python train.py --train_examples=50862 --color_jitter=0.1 --encoder_shared_expert=false --decoder_norm="groupnorm" --decoder_block="basic" --optimizer="normuon" --l1_shrink=0.003 --batch_size=64 --adamw_weight_decay_other_params=0
Rows from block 6 of the encoder, named by matrix and row number. Rows with one number belong to one attention dimension. Each number is 128 + 24 x the weight over its row's rms, rounded and kept within 0 to 255. All counts start at 0. Numbers have three digits each. After the name is the row's rms in percent of the matrix's.
# v: attention value (encoder.blocks.6.attn.v.weight, 192x192), inputs 0-191
# proj: attention output (encoder.blocks.6.attn.proj.weight, 192x192, transposed), outputs 0-191
v.73 100:118166121098128085161163139100116148145126122170148105084105128109115134131115113127134128152145114139101128160097203150140135129127156106124123127150120111119166136131132144141147144098115139130119146129154105158143149132149158130092108113127130157128129147163145132199097075132080145129113164115120114128109172115087134089128155140122159196095110122181113145143120149109108079116117121143098158091134141075113126116137169116139130108117145111093134148126114152128129126141146115130131128090156125137159077122109119108124135110132094097116125160185136134126109052100146146090
proj.73 106:129121141146137135118080105129095138084139141125119154152146135136112083128126109115143143129074155132159129127148080132129126095098127127133131124126127120144080124109131152105137135132113099091165125129129138142093128131084123120171138101138135104107109115124151121114136178120152112113123121154129153128174081132122075152160110122142124064126168101122127150111138140126138182108117148160146119159124090126122179124114128106129115144184111129157129134117103103124106132148148161140100147181087114103134158076104134121151143149124167137158166151052131137136158135138103124210
v.74 111:124135124094134133134096144165159154131123153138102103118120139114108085130116128140156124105089088130106109187117128116154089125100145097110058107102206167085118124129170136127092127068150097133126133132113134160142123193155122130135105184146129137156122128137155129134108125079101132167093140127114118127098128140127181143151103167091131134110177127163116127100120125115111119112147143148126132120131136141189128136131121098131119134179134133140110117141134131087130132110137142141142111120129157150083129144147173105120121127155121170153075129139111126139156129077133111138
proj.74 112:141118152150134095123145138100121096107148084125110138125150131144111143139179115128122140128169130130158140108141111128132154128096130166170150124189080120126149152121106121132160143115107126115127130160142141059121110055122124147111167082168125132121145125142106103137112102175164105115132179114107144140151129151129111124135109119178121128157081141109153125156150119149128115135100133071137115170131124131052160119110128138122122144115104158117182125105133129192117123119114122131146116088114114123168131074103094129112164141124126081137169118124147115111117146154106135117
v.75 109:142114091126122113122110160120146154127129117153082103151110142146137072127115187111101161098095124119138128131150093109155117088115158127157110105106210099100108137136142104150123120100169095149124120131133139141136132103125126138110110142138136155161095138111125086107153154127118117157093131162137123149161110119097152167128146134166113089102123092121141138137152103159121143151106125159139132139141153155145135130110115110153134113139073125135094122082130152131158128152125131135160148135145052127044159127113129096140124095179124179145094121152127157147135115106147130136
proj.75 104:110135136122121132141137134145112116127133145103138166113148096098086170155179089166114096122156142151100097103126111171110138155113088129097147134131077130135156145108122140113115137099094158140144131124131124130123088143167150126164128121153136182098156133087106147191154111144149147135150128095111132087116154137126111138084074164153123173165128148152154116121132107125100083129142154118097128135131110108083142135141126142120155157129135130128186133129112108143144106089089095131102081122120171104206110131134130176122133143100095117117114122128133116091126134117157126131
v.76 100:104113122142145130128103128130144140144116136175111110126113169102170123117118095137125120138104147136099189136142171156133126131182202181192145084167133143127137160129094120180126095136108148104141129113129119142128126122113152058136119102067117150128126164104112107128127110089114130138120140132120121128108123123110155113134151128165105129140151128129185135120129090117112091103115115160159142141108149096114138101149134159145165106113134145092146134150120124137148147153089102131118132097132085142155123112110123038135093122121102121129148132117118165115144157125116106100
proj.76 093:133114144118160115110179129099104138113118126108135157116138079151154125126136126130142135128145127138171120142119095114133126087079112082097109097108121133155114111137141165087137129119125113136154130117162111134115159138096118170132127128158137136105135122157144159153189152146102125113154133116133135132140126088138112125165127131129136133122129117139090138141127166137133150162122158116078073129099105140084149125116177107123124131147107100187066103099111113073137105115144139100128106171115125089116135106107127182093150154128116160155101125090148080135131103141191137183
v.77 098:149111139079147135149129088125107138151115123108102128126162102124134119128100106126091128154177158144143076145127127196105130133146152150143133141128138148080162092131130140093128154120140152134098137113125188128128106143097118110143131050128143150141121128106123090159081173142115127115119119134176130140140134126141141083125165113130116108097143060130101111141093131120174136137145104155116143141133158165166118110166161120100123125074137156148137146072089144131100133159135121096095112162104147110129163167131102158129140111106114142134122177128135106132107112122136141128
proj.77 099:130140157159053134115137129144118151119112138139123163128136145129121104114155136107173122111082088105105168127129123128146137113110120125083163144140151127151093139137096119145121120126126106143113137139109099124120130109122146149148110137173143128112143128155137128114180104123137147125142145163125129114139100148088120171137117121122149147135118156127146143106133097111064120111135132113113134155139096077101157139092079104150150126170142083121126163168186099145164135133113115196179109110134113137128063106138185096134134136087122138090114081125135176105147123160103119134
v.78 099:150089119128131130152101128140134120123147120145127114145127135119131130121095123111150173119152161137071116121098092174140078148101086182122131130139159146171106105121104089161108112108142120125150119116105121099114127139124160133148150099126128123128143110128101168034159125163125126126106145085115142129113121147183145125144152116150121118173167119129145137119129126157066184117195125167152189096127145123102112120147071136140131136123141119117143137089128126142136143111159119130148108143090110109103152134128135133149100107131133102126099065126129136091156128144137129134
proj.78 092:081115130146109146093162128160107136150123167126079150132136098149115111099151146115100109173105078125161100116112144143091124101137148074111128121099111108112146184121111100099120134136137131137154148135129106133125147139140101116088124145107093147120131129120077115159138129105192151130181102130129130141154133127124123123068129121140141179106055150132139156131097120111162109137099147099098117124133149138174137136126165180127152113155097121124133112128149141139126093154084119086122139141195146133143103144146148126107150138115118160137079177158128136142134113113126125138
v.79 104:138128147113164130156157125191177128143119109091170127127085157107128133080094136139115135127164130155117127124156124119132135122126118122107115157138116148135125127175116180150140147137126161086121085144135165126116123130134122125087106092119144154155107112110072111112048083126109111103125095105105176129203128126108129108102175138137082123143130150070101151131131077138130145137129111118124168154131143121140109104112123141137132154108079128147140127133130128125118137131150148120090097134181115127136117124128126147153093112200135118135139141133099107127106135127149090138
proj.79 100:122147132114147160150103127112124132083149157109114153124127128144137150141161111096193119101121128125132123137118125122117139158107152125129101138148159130127156107085094091135103096125114118152126159138126054154120156156104085106134138127096124095130106072149213083158139150100107124147128153132143150116128150154127135139131123103121155139114128137135128128096106171152129127150128113140126109103090119112104110142136126130084121145171136125120167097126124163132114178129111125148192119074129129141162158128098114129144130151103117110096109109131144126128233125100127120122
v.80 093:145124132124129137128118132086142157178152112128112114142142120207122087141125109132083153117098116130138127147141122161138154133126134141121140126121133114129119109150100128129119124135124129112137163119142142137206140079121107072116199153105141120088137100074118137109133127166164118152163110126126130136114108122115147123098122102108111091137153128095125127148117129139130153155137108146096076090120102089090138118144156120132150124148130110137098099064163141158174166099110147103166138153154126114141165219127131095136126130147133138118113128082127118107122135118147152107
proj.80 097:089092102153126127134209113142142128105118161136126149145145096037087182136119118128158136148119134157118073126106096120140129122103134118118132150128129116162128168100141129149120145118163172164123129122130098145108131124104139181133071148139132133128124153143100121133163125155128162128127118102116124128127121130160114118110147148139143150128117136134124154141121101142146112130149172095128128166171156107134081126124166171127144122123124102108116161136094128129106080109122084144110127104127129145133103047143123161143117097120095150104139147184127137135142097141123081112
v.81 092:128152096153145098136127137130133134104112120086157122120127072139127117142176141125162144164109160177140113135043161124114115155097059146129097120057126153111111142151110124130133137177130138125170120141144110128114134124119080155108127138154160142134121100113120133128134113146102120163117128130132125123128104162131154133125128127140143139130126104099115144125108112131107116128108122159159130130185127144130143125148085179110122134081114117164128114164131075151154125148133142144126113137109128139103028109155110118112111143144118125151088122138113110102111136143180080161
proj.81 092:127088134070110147129143129130157126148135133135073138130160163191100103111121128083128147116164118115134140128206092123145124125136171136126118119157096119124153106062129117137099112105146108158151163119114125130151143136143120096099149137125077126120121128161136152134149118128202152124126144162142111116148126090097154092121131129110127125131123159151151147122137127147140122128134130125066097127076134139132130102135108156096121121124141156060141145105117167132101130091087142103120131125126133140137163135102131135157131122134133115042131142140156134118119126103093158090
v.82 113:153126136122128134133178135150112082155142166170093134169137146135115146128155098155130107175124115094123142164068137130143140124159075167133152154139095086112130113136094121101142170134109112089115132130126122132123130114084151127139131118091104113134082128143131152095118113129129132142151108138150168130121086080127142135117147128101104133114115142130129097134107106119129102097126122113140091114176107155162146137137116131120119139147112112052100088150152128133097110176133127101129095133075183147177173140135130136129106130137171127119186128085126149178130119136138134132
proj.82 100:141106096130128124122072100079125158137102116115157140135146137121128113113091134074108181142115167145161163093176116145126128168120169103143093113112161127161129133148122137173127108125141113117143104102129130140125139139156121128116143155120151116114158150106146102115123098143139107108111111070124098144123139167128114131168116148143152152146122141119173137084128155142135162162125110158115125104128157136135100126119069140119137138114133160175135157127150122095112130082165138156129176138177101151067097072128139128129119122133088123142087142127102089110109118113081105160
v.83 097:123128158100112149123083168119140126128134121144130157116110138095150102124150097117136102127125094077151146131132103097134108125124128102107172145126105139131125147101141062140083135163122112084133138131089068161125109131142107162119099135108107125152157136155152127145131124097144125136128127231122163166132116120153112139124133108144178106125104138127126123090158123124120109108116129095179116186132153124125127118129140131126183120176127129126125119121150120094120101111128096139156126130105147146195129126159132125082151143100146114117136150116118210094142143146139128114
proj.83 098:140119130112127119137146128117108143121135123124135107113160139112126148096138172162108137120142136122091131115139166125120126143159128145164131130135162125102136126146126174116153143153152163152113111136142160120114120141138136117102170129102137130117085104104147124101103142095129148123101148000156142096113149121153116123130142137131107136133144130128120127151104152132113128157125102178084115066134098167130143164112110071150073133094135146164077122172111135123136136168093136101108100166130117121078136128091128124164099105170119127157130116129146073119114130126151139151
v.84 108:163157142158143130133130139142150120123121157124110128162144129128070078119096134093111175117114119128154113111114139137129150130111139124116115153144178116156071079132178106104145052138130123175106121062133085121087149149131101163134141133128149109099126129137159133144165137103190137128155129102110132112121118144175107135098146128099127132151137114147103107125121181094133129142114117122129104102131078146127143126134097131153098109108130129133128136145144139109110125111187163088077124145112133129095120135114141125123164120131168151125114087128148164095157188141123129128
proj.84 118:092095140145137133105123115126134128133136108145147114106126153144143192127126113158105125177168128112127112131164126121113132118135148150173126102157132138064203172150093116129130204120150130110126121170135124140167138106160141130131149114131126121220158158078102082096114130155114103133095137110116122128123123143130152095129079131105067120094121137078141096105153088119096130130124154100149100177146135152127109141142141135108133136129114132121129128155128133142116127127108069147159134125127119131130097119152117151149082111127100137107163129109106114131106110130128124127
v.85 106:103055121144108126130112157107185124149113164132162113107113117129124121135103094127160128125162131107129135143128127120172121173165139130130097130135170076139095163114108092147112141143086089119136129147169108119096127057179120158158122136144113071166123123158121141135140124163122141109122140179117162122165134153129142151147160132130154151130139125114166072116160099131138113111129128108114138125127112134146108131093103144124139159097126158144123157116104118138097194130151122129114127106128167124120061115118104123091121144141128157129133135107113131092128147126126074086
proj.85 111:140193164077129135112112124109063111134119081107129136133137163155127109127146121143117128130119166139143151120161128157083128111129091139133138130116096179125132115109156169125129125139137145136104115111131168128152133196077141108111136086115136188122102124098173114147128111111109126183161111099145099134082112107146138107148140128121122115126096131115093148098115157097098126125105106152124131129108133179130126121180131118115103139160157123148128131133146171111162139161090107107123156140117083087124142141111171135125105133148102131157133146135118129129102092155128194145
v.86 098:111138116136129123108132128135138099116151194141118120171148108163092125132101146105144135125124127112084116114150097137149123144138111176133106176125135114140138126141128104129123121132166105117120094085127126107126088129114100136196094101105129126146088151116124109126170108121142112140135126140139132167131114125152078148121129150112108171099107146134133111129100124157104114133138145124097180149107058114151120173173087150139136134120130163109159140131121126132105126154220144133118129129088086129092189092109147116134087149094146126122120126125119114110133167158126148179
proj.86 106:144141134134081110130126133121133123175111065097129124118100137110123129113163146139066138179170164132118132133134135149142120137132136123092125093128127124137162128143107124111091124125134113145132163124132128103085148126141163130102147155169129166146133116119100128117101113130124114117125134092139154079129157204132189119111160100129114135161122135132149127101129148070120126127142131095134089108123179143076105083139161171130127085132134127168138108114149140108158123094063084119143129121177127140134083160168105152103122119128109118130095131133094149133163128146128131107
v.87 097:140121131151098159113133112128126150080125141105137130091148056102112132150153123144128115127121136130108116135103154102143135140081114098133105124106152127110126148132128121135157147140181165108133124159142140180112149130119149134125113133169122133140129125156110170138100122142124133125106073124129130179112100107121130159152130130104131138133140114109132153088152137165127143115037137149154115163149117115059132150137128126068129108129133120088129104134125156092097175114074124126175117137106126129108079126140108105108136102110149082121174161130175182163128121136147122145
proj.87 108:159135123092187112108114129139147115129102153127129132144126177102128124129116129085131174119145122110152128147156112167105085136151186133135138178113135138138090128065108125103128142126087092116165122127134134093169112133116095125123137127060128083093153139125162146122136140134123093121134157140106117105138157136110099096105112131133130120137108151111138117136139074113130136140170104142126175107141146165159132122094128134124101190121128119129139122147105127137155133166170157165126132141128168126110193099078130147114131125148138118156151130140076067122131132091100118124
v.88 102:129088155090097115149139126117108100149151148112142143128124153120140070167143116137147167164144158181079135131128172136112134125144119135161144116129126139144135117101096139125145126139122143107144163160145138168098125120115137121154130109115151147165112152090133156096104101121066127135185169126151138124128125121118123090143133122140119097117111117073110173140124102185096127106151122148102107117175119136095120121133105122103061134122119131143084162136136122131163089141080126147107123135144193083114121141166194135127131121127094124130140096119116105116125157129129094143
proj.88 095:131132081153149185147148125133150151128121119137120102156131117137134132055127128092161127121060075131157144113135092118111092096075159117110102133120132107107124151116169116122103132138122104144129094105099127122137167161128156128085101109102133125094127131175103109149143147132156128114104109120128145129124136154128160159121148117135145164129113143197157108141128173128195159123107110135120152111105110129141156144161129135119161186131108132086131115125127101075130152109121142151111124127128095175128132083074091115145147111136145129141105171129151142130113098126110137134
v.89 105:151138176110120139138106128162121128092119094120167149142137063157130136170138137117129151152175124111145081158137134078058116130127122077120121101134101130144127112130111157109167097126117115138130135167126129146125102122138114156079135138121173139104146128131093148162095127127065116149119109123075171129141136125105139106128123117138135100152129150124117165127123135087106192112141130073117099132152098129131115126122177132122100108153153128102116125160141115141129109144113149144075131156176117099143113119133118110142166128154095128155121143167116133137139146125119066168
proj.89 101:123091117128159136160134123109144093142132159146099126087148193086132131137108129114118138087057120138101156103126177173146128089148145152138129127149154129098145147102125120127118127128161126148130107113090140114122148178148132128159123091137113101125116101148149109123101138141164145130114141170143124128098109118139109124104124111102139101111124123145106101122142104171161077151121128222140174145124160125155155119133101123147130130132148107085151082072114131097117149074162128118112113121066162129117131109136132130134136131127163099114174130132112122111109159114128150127
v.90 087:088112119142113171117136134144136126136143122116095158129136172129184084109110100145125121160101130141115149119149128127085133103111082115133102086129171106117114116137087146126114120127118113098117137157138161151140139127127120097065133116132128139129110101102114088125128146126109113124126161208167125122146157076097106154199126120150134122106175151084125143136141127152128101112162164128129153113157174177117113131073139138116110143161095125143129159092124157162128128112101074130125144122156143126125149152108151139118142130141069175125172122103121130131137117123098119137
proj.90 090:116128121119128128141135126090114142117128127141128104102115103128072127133127165161184082025127137132133122122120152125148128141112116119128148155128069129154126135103170130145119142118101127128120113106119115120131148136149162130171079125149145133113120162108159159179122124128126123127125123090130144114075128163154129123108136140101129139145096089170125153198116132124127150139083112118100133122139103097113152133188126065144129128082135115109111127158124108105155164146157152138114102125141130135151131107104103100136161113150167103156094125152130120135099147156174143174
v.91 107:105133124107129095133145142109149128127141126134160142088128117129156132124149091151121119179128133147146068138094128128127118130121126127100159148109065173097108130081128139152181128080136156110136160128118141136143154086128191128114084162169115126123127126147152114116112128141052116119155129113115126130107131127138122093131129155149133127127124131149133148133126083131147138136139138096132128142102110131127089108048120128067131128109160139138132100148086119156133147119102132127160165107187127107098137077130155130151142150127176093130081137129118146125168117173134128089
proj.91 100:128115120126138139128083155126136116097127151090127117132118127109117106196123146137131137126111136121111132120133131149126159155126121153132138143180132088154143138131129123102124141176107132127142129146146091118118096179126059093110153144088141155137138109133122178144093123139198097117088123164127138134148096146111141147134145114105111110126151080128131129138124181136127128129124127135140138045115127124119157125146120108117080113127097132099122124120175138054079144126173132135122093097087125142164129155091106125127134122135122165139193146145160141142127132099088151134
v.92 090:108093162131111106178159113131147097157204162119157104120148092106189168095117123143098131070118136094123131122156156132156129163119093079142095120113163157138128164094117126186136126138117099096126106095141134077135189106132120153151110106135107124106111138134113120087129130127179126135140092118107128152140123129141136162131077163134172132121145129086121124114136123130109139129130108190124151122095085132127129140148128123135144140105115148131104094163118111136125169111124126089125128121126164094152123081129127118115126132085127092121155128137109134133162147122146134156
proj.92 093:154142097112132160089139112096120117128100082087167106176097127178096109195174116110163114133150139130167159128123122135127124069121142142118133136141088119126136136198146108111107131127094153135143128151144135123151094142121155113121135132132128161126123137147133151159128115107069126103121116108160143084130129158117168123146180104123098120127122119146137139112095107132126133111108142113133130082143140147128100102140158133094097090147160156123158162119136141147085083165127127145145145112152117106087107139145178144111126163149117126146138119094124105130136080138077108085
v.93 106:126129128106145121100144139094110185081145156122125110104161125168080117107094153099127102170149120072175108152128088137118084104123129124105113125120122154110153136110124109061158128164113113158161138129127149133127129122113147186125119150119150153124117128175154119124139130139118106117074130112146130110127134116130144109110095132035134127140101152165133123155128200112074141128107142141137148128152137148121138112133131144151127156129146126105114097148192141130110086152123159170134102127108127131164130114117103082083120130146146149125141149130139113125143116160110121129
proj.93 104:174124151143130136100103100117115077140134075110144133116111137104140135137128119142107156123106121142105165146169144138125168130150115116149122186112142105128091121132132150163117083068160144128145092138132131123119086111168109131130143138154131122124145090110116124098092130107151115132132122154122112123128091128159117163133122101164073096080141068121129114071167099153150106155152133139124146164146132138126130146151113122159126122110127138143153148086103134141138154122159078095141147126125164139082098099124138219178112116134124110127132093158120143130119158124132139145
v.94 100:106146123115110111170136115130113128113133080155132175175143119188133130134135108117129126153113156130116116128106089118069146092088102138125115091144154133163133105145094141106135132114129125117112139182085134135134135156135150079131155131147166152125106122120138129123147133134102110187126120124114161128149130135075110128125159096171150140133132094147120141126127160139119159143121144112121109139137115135165120139112139131120122028115146086140088128147103144123161120112157078090144124135129088135103140155132118149133184069120071126133097111157125141176139105144122127149
proj.94 102:111087115155128134111148136115155140131129160123078117106169133081110111102112139128127123122111092139149108075114136120154124135141145100128131132100130122093134151087163104090124140131126143165139125107117135139104137119122117139119120129125082090175168167105104131158112126136172146126083180142160122130065103125145124172112094144083116131133131142134134131159114114123147111105138130139067126134134147085137172134129107131154148142128155158072199098100120102148133114117116188141136132165081161152135120101142168124140132176115171123140135155137086137102108132139119119148
v.95 091:136138161111131171130111110152138134149127110176180132109116109063137084133147165133194150119156102165117128150135144138143097141119098162128130123142116116135123115122123151079124180158111095116100171131103145143112142130111119119162119147135116133149146144126087139115156105126119137116128140137119137067094130196157124112154067107128134110128153117102171149147124165158117078147152133162110103127166156122124115130100138128116143143115162132130110160090118115131132124118087105150114123135144109129172113113100113122088101133121105114107161121176049125107133127103149123131
proj.95 092:104092105148127086110133102139102182137120133135106124155146136130164142127137149156120127112095140109142129138120155106128141091119136096104134130136096146112123165108142115169122111104122140098150121111153121110166099123116129100113145107120157173066111127133146100180138183137146094124128122123089130182147148106092111149143199125144167131127142121128107131138131095115139144065124122143151154126087106122139151100108133137103131110147127116079109124198110094137129142133134155120146173170148148118086157144103131084134176122112139116125082140095190114131097128129132137147
v.96 107:125141131148134099134136140116132130127140122107116149130115131121125161128086156110118167104098142094124149111117120122104125142177120112122119134145115145124191118125123174156141114143129171113150174138094135130143128132129118074129122134119119119139097133041082101175194126125054127143097106147118119120096079127058161152059139107073151155177132128133093150144121159136123121140110177152130131129091128098125126132139127143138134157137104141128129113153134133122134142143134155129129119121104109122118118117132110102140122133159140150126096170116130132207135129144163135134
proj.96 108:123088100142125100130127137122163142141149135130148146128114136166127155161129122120112083121143149162128114138133119107132122128099131167161117134113145107126081107115142102125095115142080074139111082124151130138123114164143125170171122119137137143124154128160206158117092130167155136142159107130128111117136152097192135119135115199161120076069141134097128132120161125112167129120129082095076153131116105165143124129127132117110133100120126144142132147091129156135139139127105130097106146121148136121133124143138145132132112135122088111164127135169075122113094149052093104137
v.97 104:074131136129091150132119125114118115123070070128127127122133147131136089126059139115126157143132049141137107138120150129129130111125130153139110118137168127143108126146140108132147116147106120121135114145171123140130153114112120122119106147162137112083152124187128089056141127121115105139146130147139131117128134133119129126142105125139147144119136134107115128129149096160149157116097111122119132118151146140127181116188096154073128063167112107156172123130137173129111160137140126168138132142127131154141136180114110168157071133168113135138104120123078127127179124090085136114
proj.97 114:174129121134158138146106143115128132111166180149123101134146077128108132143172114131120101149106185118137156140150157127129135106117140099108146144111083129117151126095099114141118140111133133129123146112059119174135082114137140128124123119097143125164134138129119145158080138100130125088096128123145127154121140150161130123129142125115086112134115100139166106135124109079101123127150152130130102150137140114131101127066155102114165228130151161085121121141127097125172109148144121128131137112146124085112156107120130063113181120095138119158150131119170126121117161140168108126
v.98 123:117140129058155134164114107118110125084166132115108136119198135150127138123115113125118120097120155097142087172117126127099114102151127131140119124103144143083037142137118120128166113155095128121097116095141129158122127139122107112157124111120148129094129129133143101141121141106131167178126118140155123131135125112126086156126127143150134092121136190125114144114129127139090141119135093132134111117111129157125124152122127146129145151164116105058116128126125113177155118176109079188157149115126115119121164130064138093146143133189133157112127125138127151138124119175093146134
proj.98 126:134129084177158129102126135140128115188099116109129125127043082092129125149126143136146135149141099119101165077128135157178127149106127132129153136160090121174191113130129126133132187131154108145139160104105107097139149120127124160111122103128135125180136151171129145098113118135112097094114129103097144090135156126096134108135158129120134138113119106142130120139135104125145149128109178138085122131129113107116132101146153106122095116125111186145151133128128124087118141089180179119116109131131135146108103118157153143112102137079126104149124117128149097127145115096190134113
v.99 109:113055131128125117115163109160131061112153129097182116135173119132119131093119101153091079125143137073117151148109129150112130161150118107145130141130129130148191106132122123111146158131144129155133111136168106124121129128110165156128095147143095107114125198129125114131132128131136121154168169155113092160151126184150127163125103120156101088116133153111081132133145126162100099069128169141126130125137115114110117132149139136144108118151123161130130128122129156143071120134108133091141115121131159188149119078144123160097129116117141108154110112116133144137125094130129111078
proj.99 107:114154101113102149092087127110150190133125129140063129148139136152109087149096152102173194085131125177158124097157149160151116103106121135148130144154142137109089133128166146127072114154102121099139119146098121152125092128112106089112144105126128146150124092125134148125098112121160128129108093105152158075109136120130089111168164135085128157154109086136193150127122103120157108127125106130149129135127124134156126122126147112128160152121136122123146153132155054116189113135127143146130140121096108100120137143119116076160130147128125135135135125132149134129116172105113126132
v.100 103:124150117133118140122104159134158121166162156077102118083131145026133050135143090166125161163120127122150129127129111184131136146124075129124128135123123120176143189150152118139115154141160107146156103137122107171101137053160105150122138127084126132147100121122130132111112126154152158104148153082111121133123144125142083079099102143100128125122152133145096161119122101106121134131116136155127119127157145140120114126106136125103105140096111132114083135114130144135115132119138133129061142132097145127115203108137121160132119131114114114135132136142127125140134141130124129142
proj.100 104:137121154133150144157166088134123118107118137139122116146114130210126130153121171135174129092117095090117139142103158099121122137130137097140094116129115069077128123121115138149142088126091092131123132143165137096160150202057168129118130117126125130081143112156127126134139175074121103127114136161111129100108069152152148146151151113166167154113129111128115136135136125132139095128148137131115157123121153152173139136159094136139123159174124110116134125143128131116125121086114117122166131122104142142142067113159135098124128097134102145126118139066116123127108109135140131151
v.101 101:115191161116121077140116120127145158126108128164133139155141141148152115186135121077099135060142106101154116163162137092121112123135099125157112150115166109140133084135143128130131140067154137124128129140140118192091139114120123174138129121093118145144101122103128131135121128088117137120158176138143140151095163125173144128135137154044124117120128151147138142155128142094106152120149111125130109133138126083122129116115158121159112154129111114118115134098146152108098081132121069111149143123084172127129133141181139131128128102123111119110143140140122136129105155124060139115
proj.101 100:124105119137122152161136135133100110107144115115140127101089114118111130094139129155165120193126109153134113113129126140161129156142143110148129119140105135097116174130137130135133119210112120115110152109106119059150129163164129097126149106157136147119165129154149133107135120191109094139086116124132140129149099120130119108110127121202150129117115107131128121087091122149101110148095133120157136107115166127139144114132103118119126143131136118124147164142060113124143166140145149115138137179110023159123128101067152105148171099140116112134121131128125128133148109161139131127
v.102 100:129098141157146126119123156153127113117136161128104098143139097128117136157126129119115145127109095086157128163147124080129121114109157159108076130125144117141131125135090139152135128126144138148128128165135163128154175121127144157144181107190140141103157131148122131134119099129106124102216132124129113127085137158146105115125122038135091135083140085150127106135121113136098140112141147128127111170153158135093133157088101099105130131131125121110110118157095128119097111136156118153112106110121120117154106165126155116175147145138043142130155122137145129127060109131127145143
proj.102 100:117147130117107135119139152117116140132113092114125195143144134129141103110148116162118120130107114138131144119138131190134133156157129135160188113132117144097131136087111093095133115163104078127133159109152099099128065136127126123069115137066139123148120118121118119145119136145130131175085072119142127129194061116106125118125113171128160099149111189127104149141125123112145149170144142136143129140111110092137093131119127113141124143145119124091145146106145141111115137120148078119144176124155149128109154118145081118100122141104163144149141134134123117117204125167128120128
v.103 100:139143124170129115127127132141134132130085180112127130120171126095094128091097126113175083149137166153089116133150129120132151146128146133088096165111135141130084079117149154127163072109130119129115082144111164173148116130113154124106186066151107127113127106096081128120156134115140130172118121106167131111158145129088127126123121163146113136181116089099128130123112148149167128119136130161113108135115104129116086124157083092160101118137149130130113173137119121098129164119128125135120153138114119114105128134162124156194117150134162133151101128145106107146101128102141175149
proj.103 097:077122147107130123112137145157127098105156110126129108137106109172163155169153134121091172100106098138164178127127121112104110123111102138144142080123116103115116179146116127116096156127116129140145204110131092093131121114156130130128102183128124128185102129129121129110118118161128128116170138128086131138083124148159147132114092142136120116123135203145128130159145126105131145112117133086094152130171142130129148109117170171112138155120086141157126119112166104151104099124106127129162146104143113162150112117123142115077134131154115110102123099122151154118181147165091098114
v.104 101:126135155110126146166110095149127099114119122127130113137105131159151125111187149114123111083113160112113151130120167145180145128133136147130172133146186084118054115114101072108132126163128092112135187132128122168081119123111133133081121130087124134090112131125129164150128123107112113149119100170114145127153132142143140118162123138211121137149130112120139154120150126139137142086128127136129172118087126125131103143105169149126068103162128126115135126133121148131111135153129145124111136127117090143128126113104094145137141087136100118090164149121141159202125119162133131110
proj.104 103:161125116179157108122141134130128164143119152089163158139141124084085126121096133181134140149118124131171127122092097120116133147120128136137091138133085185127153133135141147136125138120176192155128080120122124084127158144129129121157149094137155116146135123118143070114121114159131144125158138107129108141123131137087122112196124112049156131125125114145113054142077112138117133134121120149118085163147126102085146083117146127155115131111137137127122122136120105140139137098128115105155114148113135105137114170121163100115120164129148129161104109112129082067140142117136147132
v.105 101:163106111145089126125131132184088117128098080142157114125078097079126128096167107145108106173169126187130120162150129130145138145160136124128092135131119112098127122125124144116126103121144097128168185133105156178069103140105148141101138127128129129158127128160102141141138125112150143104135120119138106134130140072161086128128141133118164116128113138125124107191132118131166116123122133114129122115118118133133128080129154128090100152142096130100122131144101203132111145115125133101129083131219128128153119104133127161133119105146155082132117126106125129138126148164128090122
proj.105 108:110119129108163114124147072094185127125139115128151130133176159131144103115091156124143147038090137108127141114133151138126160092100119170127129131126082125196123134149186143114139111114127158104106053111098114096161149118182176114162125118112128119129098109117153112137136140155155096128102125129113128139100122164112173141126108137144082137168153142134132157119124130151120120136140127128130141131149122109126118127113129146136136119131149122134128135121133071104147101135117118130132185127068142171142118115096143094122130150125121169103115130079138121125134108102124174128
v.106 102:118131143136095099158164109099115113117178146102129128135144135108137091132122146113125130121128113130153204102127189071130092133132141129117141114128119114118135112072131091140118152124129135072102119140125111164100148074126138119128088126154124102158148135123128131125171126121127137121117129130116128152095108157126129134133184070134115149079109128161125158091171113114146144128062131122128134137182105152157100100133173147132120183121126132119090136131153122132123118134103130130108133125113128134112103143136134101126135151075152102155136144144117120113214148128186137133
proj.106 108:127122113094139182083123128179160129160113146152146120137106096090098115134127138152143114128129148105137074102122099155099140117124121098158134118130156153096144128163136133128144125115145099161175147135126131116155100186119135146134147141128128152096142119076112132143125091123129152120160149128132128086175108159143135116136085159127112142147118121115164098097077132113117092131162112128156160124050132109111139191116057112098126126136158121118172138113113160121128118123123097108134145129156147159134159144172120135126137122168123127095131105128139139133068122116082126127
v.107 121:173131127138136131121148124170141123163137107111113110101130127154156106158087122116104168138147163127122129115118069122141126130105104134156126086138142109145111138159164174134146122187129120122131154144133128130113094125144119116126138149121141089128138128166095147068051146137130125084122129149158111109097104114140137118108172119197080139192138131117106114150093102090116130130133120129166143145115125098165175135126115128136093114054108097160096122132095135098056135126127132116114122135141134128116113130132104106121129129154137122087148138130129189134138122141131145124
proj.107 114:099126127115128155137134125086114156095140119122138178147115135142130134119109176133151108129136117111152129174126155109141137113135133121080137170098075107113138128106112083126137125097120105130083156141092128107135160095120110128119145117109129155102110136125130115171168125146132139172112117104087118163126149128124126152159102115063162125092086176142118136105152157121154110148105124139103116129145142121117105142144151108096142134187125159066167117139134140141235155140158134137105133101138127104146126129122144135136128153129138142157103115157125102107099075100128089134
v.108 120:098107106124123091156133180127127130151117130119152125133115109124096140117112109148129126123158127131128121116132134127091096142117103163141112149130142156124116127115150158086113137156151138160129127091118134106111131085130114147121124128158110118125112063150134146094122139090141118112116135116159149167158095130113122128120122130073143140108128162130105144107128094110119146133094144175148167087115125104126123081157129140120195147121127128156155124129137077119168143130112146166124196129142170085140144186156132107070162084136117119187076139117151130132148178099159094139
proj.108 125:124131160169113132126131065117151129146128108155090144145162104159128128127168133120132129127098152126146133122125127104171132130111133089146121126148141114120157127133086097145125111098076121103115130137130117177144078167132142121149108129132132129126173149117126137148156125127121158120129125132128154090118148155174139090107115131147093121132125067128131077108139134123134121132159127074058077150139156156094122202118126131138097126118140113116110133130171170144107125128132134111152086115152098195110129092118103160194133144122148116126149136133102103146092113143083135134